From a checkpoint of a small contrastive audio-text model: text encoder width 384.
Rows from block 12 of the audio encoder of a small contrastive audio-text model, named by matrix and row number. Each number is 128 + 32 x the weight over its row's rms, rounded and kept within 0 to 255. All counts start at 0. Numbers have three digits each.
After each channel's rows are labels from the 100 clips, of 14848, where the channel reaches its highest value: "strongest on" is what is common among them; "peak in band" is the frequency band that holds the peak. Only what is clearly more common there than usual is listed. The data: struck, bounced, scraped and rolled objects made by modal synthesis. In brackets: how many of the 100, against the usual share in percent.
# conv: pointwise conv (encoder.blocks.12.conv.weight, 240x128x1x1), inputs 0-63

conv.187:123122134134157090100120128123133000117116180140132098136094165122154167180137105122138124119114134125110168133131224122133124109146097119117144127127082154116126130143117126137127166128217142
strongest on: wood-like damping (100 vs 17.3); one hit (62 vs 19.9)
peak in band: 250 to 500 Hz (100 vs 12.5)

conv.20:114110127135132128174164132129176133054157120123131128189135144126125111063178098127131155042240145205131128129131127095094136150156171140161089134131128224190143116118129117126193127146140109
strongest on: one hit (78 vs 19.9); small (77 vs 32.9)
peak in band: 250 to 500 Hz (84 vs 12.5)

conv.60:181117160107126127105124128123120125091182128128145074130125129134134133029128131153147124144050158020113137130100069142114079083128137099112205110116188098069138080093158128136134194086169090
strongest on: mains hum (56 vs 8.6); rumble (33 vs 8.3)
peak in band: 250 to 500 Hz (64 vs 12.5)

conv.94:126131046154140140129130109119126132160154128096133169161142133079216128155128130151133145078190166141119139121124181126135123139118129127089095184134118121107131133077132130170159135112149120
strongest on: steel-like damping (99 vs 16.4)
peak in band: 250 to 500 Hz (38 vs 12.5)

conv.156:155173129107085097034143117112121135129136126168128129132113068044121119106127126150182135109127124121071132112122126153121128137163126163126128174121105191138143128125124117114082095156117177
strongest on: one hit (49 vs 19.9); wood-like damping (39 vs 17.3)
peak in band: 500 to 1000 Hz (42 vs 12.5)

conv.113:113123134108083140130122219103125097146063150126134171112131152164136131175032148164120183129223131235134120130107127125145095128133142128119086145119120111134155117120127086093077128095224127
strongest on: wood-like damping (98 vs 17.3); action: one hit (40 vs 19.9)
peak in band: 250 to 500 Hz (99 vs 12.5)

conv.44:219121093095128130179132126110130122133054128124129130129178073127131130138072124129043126128131125078132119141130128106178048142128171130100151127137122132128125130102149154138083094113123169
strongest on: wood-like damping (66 vs 17.3); mains hum (46 vs 8.6)
peak in band: 250 to 500 Hz (99 vs 12.5)

conv.43:162127126084162124094161085169077126108112124129132086108108124131199128080126125126172101128054124166132129132124098129129134135115133120132150104150095129085065129101157143147228111128158119
strongest on: striker: soft (82 vs 49.5); small (79 vs 32.9); white noise (26 vs 8.7)
peak in band: 250 to 500 Hz (78 vs 12.5)

conv.220:091132120072141186129136119098138125121139135189128095119141145152094099116136129117064130125164140090134179092063081201121123123133255083139116137097143130129146123106050126201143144079101165
strongest on: plastic-like damping (74 vs 16.5); mains hum (64 vs 8.6)
peak in band: 250 to 500 Hz (97 vs 12.5)

conv.216:131128123193210123206133092133145113133124128118149125120091219122129128180126112050133130210123129127143127120126126127129129055103120115063129144157104119129121128128132128120117126043124139
strongest on: small (81 vs 32.9); closed tube (80 vs 12.9)
peak in band: 500 to 1000 Hz (64 vs 12.5)

conv.141:148133111113128111135131128125184174128159083094079131126126132133139121093129117110111125117123141124120137094217180144124115164133138148128130112127095070131126215129177152145128166110128108
strongest on: steel-like damping (96 vs 16.4)
peak in band: 250 to 500 Hz (77 vs 12.5)

conv.180:133117124111128120168117151138139125190137124125193128154135130141124213142081132117124169139085129140124197132139088137132123064128098147142119134159026124126132053120138124128114130136182154
strongest on: wood-like damping (97 vs 17.3); one hit (72 vs 19.9)
peak in band: 250 to 500 Hz (94 vs 12.5)

conv.200:098134130129138128150128128137156131128133119123125129120042129141130095149104136131151086132130142148124058122122103108092129100132112134128128138082211087084134175127150155162123163119130070
strongest on: mains hum (77 vs 8.6)
peak in band: 250 to 500 Hz (78 vs 12.5)

conv.161:144135116140134125101161100125119000130152119130127091130133157125143074138129119131142084119208082127107115132162114125151153133127206125125175131151145123122132122128084104135128221110127094
strongest on: plastic-like damping (100 vs 16.5); one hit (45 vs 19.9)
peak in band: 250 to 500 Hz (100 vs 12.5)

conv.28:152152124119122128164133129085077134134136124227127118139130136126068108126128123132135141255118148127111145140139133137130124130131122131168124129144167177127155132135124123138142113131128128
strongest on: one hit (66 vs 19.9); membrane (64 vs 12.8)
peak in band: 500 to 1000 Hz (84 vs 12.5)

conv.134:072137125124126152151188119085123115111141146126121161138085189114124163126131128161085128044049115140181197140124121130127113112093098083110129109102093131107131129125128121058150162033137130
strongest on: small (99 vs 32.9); striker: soft (92 vs 49.5); square plate (42 vs 12.2)
peak in band: 250 to 500 Hz (98 vs 12.5)

conv.225:124132127126115128164140128131121112081130119147093099123124124101059124130127102066129089153127133185040177162164094140231134100085129104128131137147146145111151131127130124130215099120159120
strongest on: striker: soft (94 vs 49.5); one hit (50 vs 19.9)
peak in band: 500 to 1000 Hz (55 vs 12.5); 250 to 500 Hz (45 vs 12.5)

conv.237:124118079115124131072128120127050174064170082135128128108139134087120132133171150149119122123121128112113128139067147128125130124139142132166150128108152118145113063121255201119134122056142123
strongest on: steel-like damping (93 vs 16.4); membrane (46 vs 12.8)
peak in band: 250 to 500 Hz (44 vs 12.5)

conv.18:128133128120127140102134101202120154168129158091129145066122073055115127152117127201125137118102119090126153157132112097139128130119128136084127126098132145120118123138149086155168135119137109
strongest on: small (62 vs 32.9); mains hum (59 vs 8.6); clipping (27 vs 8.1)
peak in band: 250 to 500 Hz (100 vs 12.5)

conv.39:077157123110125130223106126126122114182070143131132210149111125049188086162126090114134103156112109093120130148131127115181129188121122116119125137140079136092147132127124135067112129069139127
strongest on: striker: soft (93 vs 49.5); one hit (52 vs 19.9)
peak in band: 500 to 1000 Hz (85 vs 12.5)

conv.47:108151086125151128119130153128143160127147134185122120135116139078096123102103130129125106255115128125126164175126120124132118088127134186138145128127154168143134137084130123165134082124104137
strongest on: striker: soft (99 vs 49.5); one hit (58 vs 19.9)
peak in band: 500 to 1000 Hz (100 vs 12.5)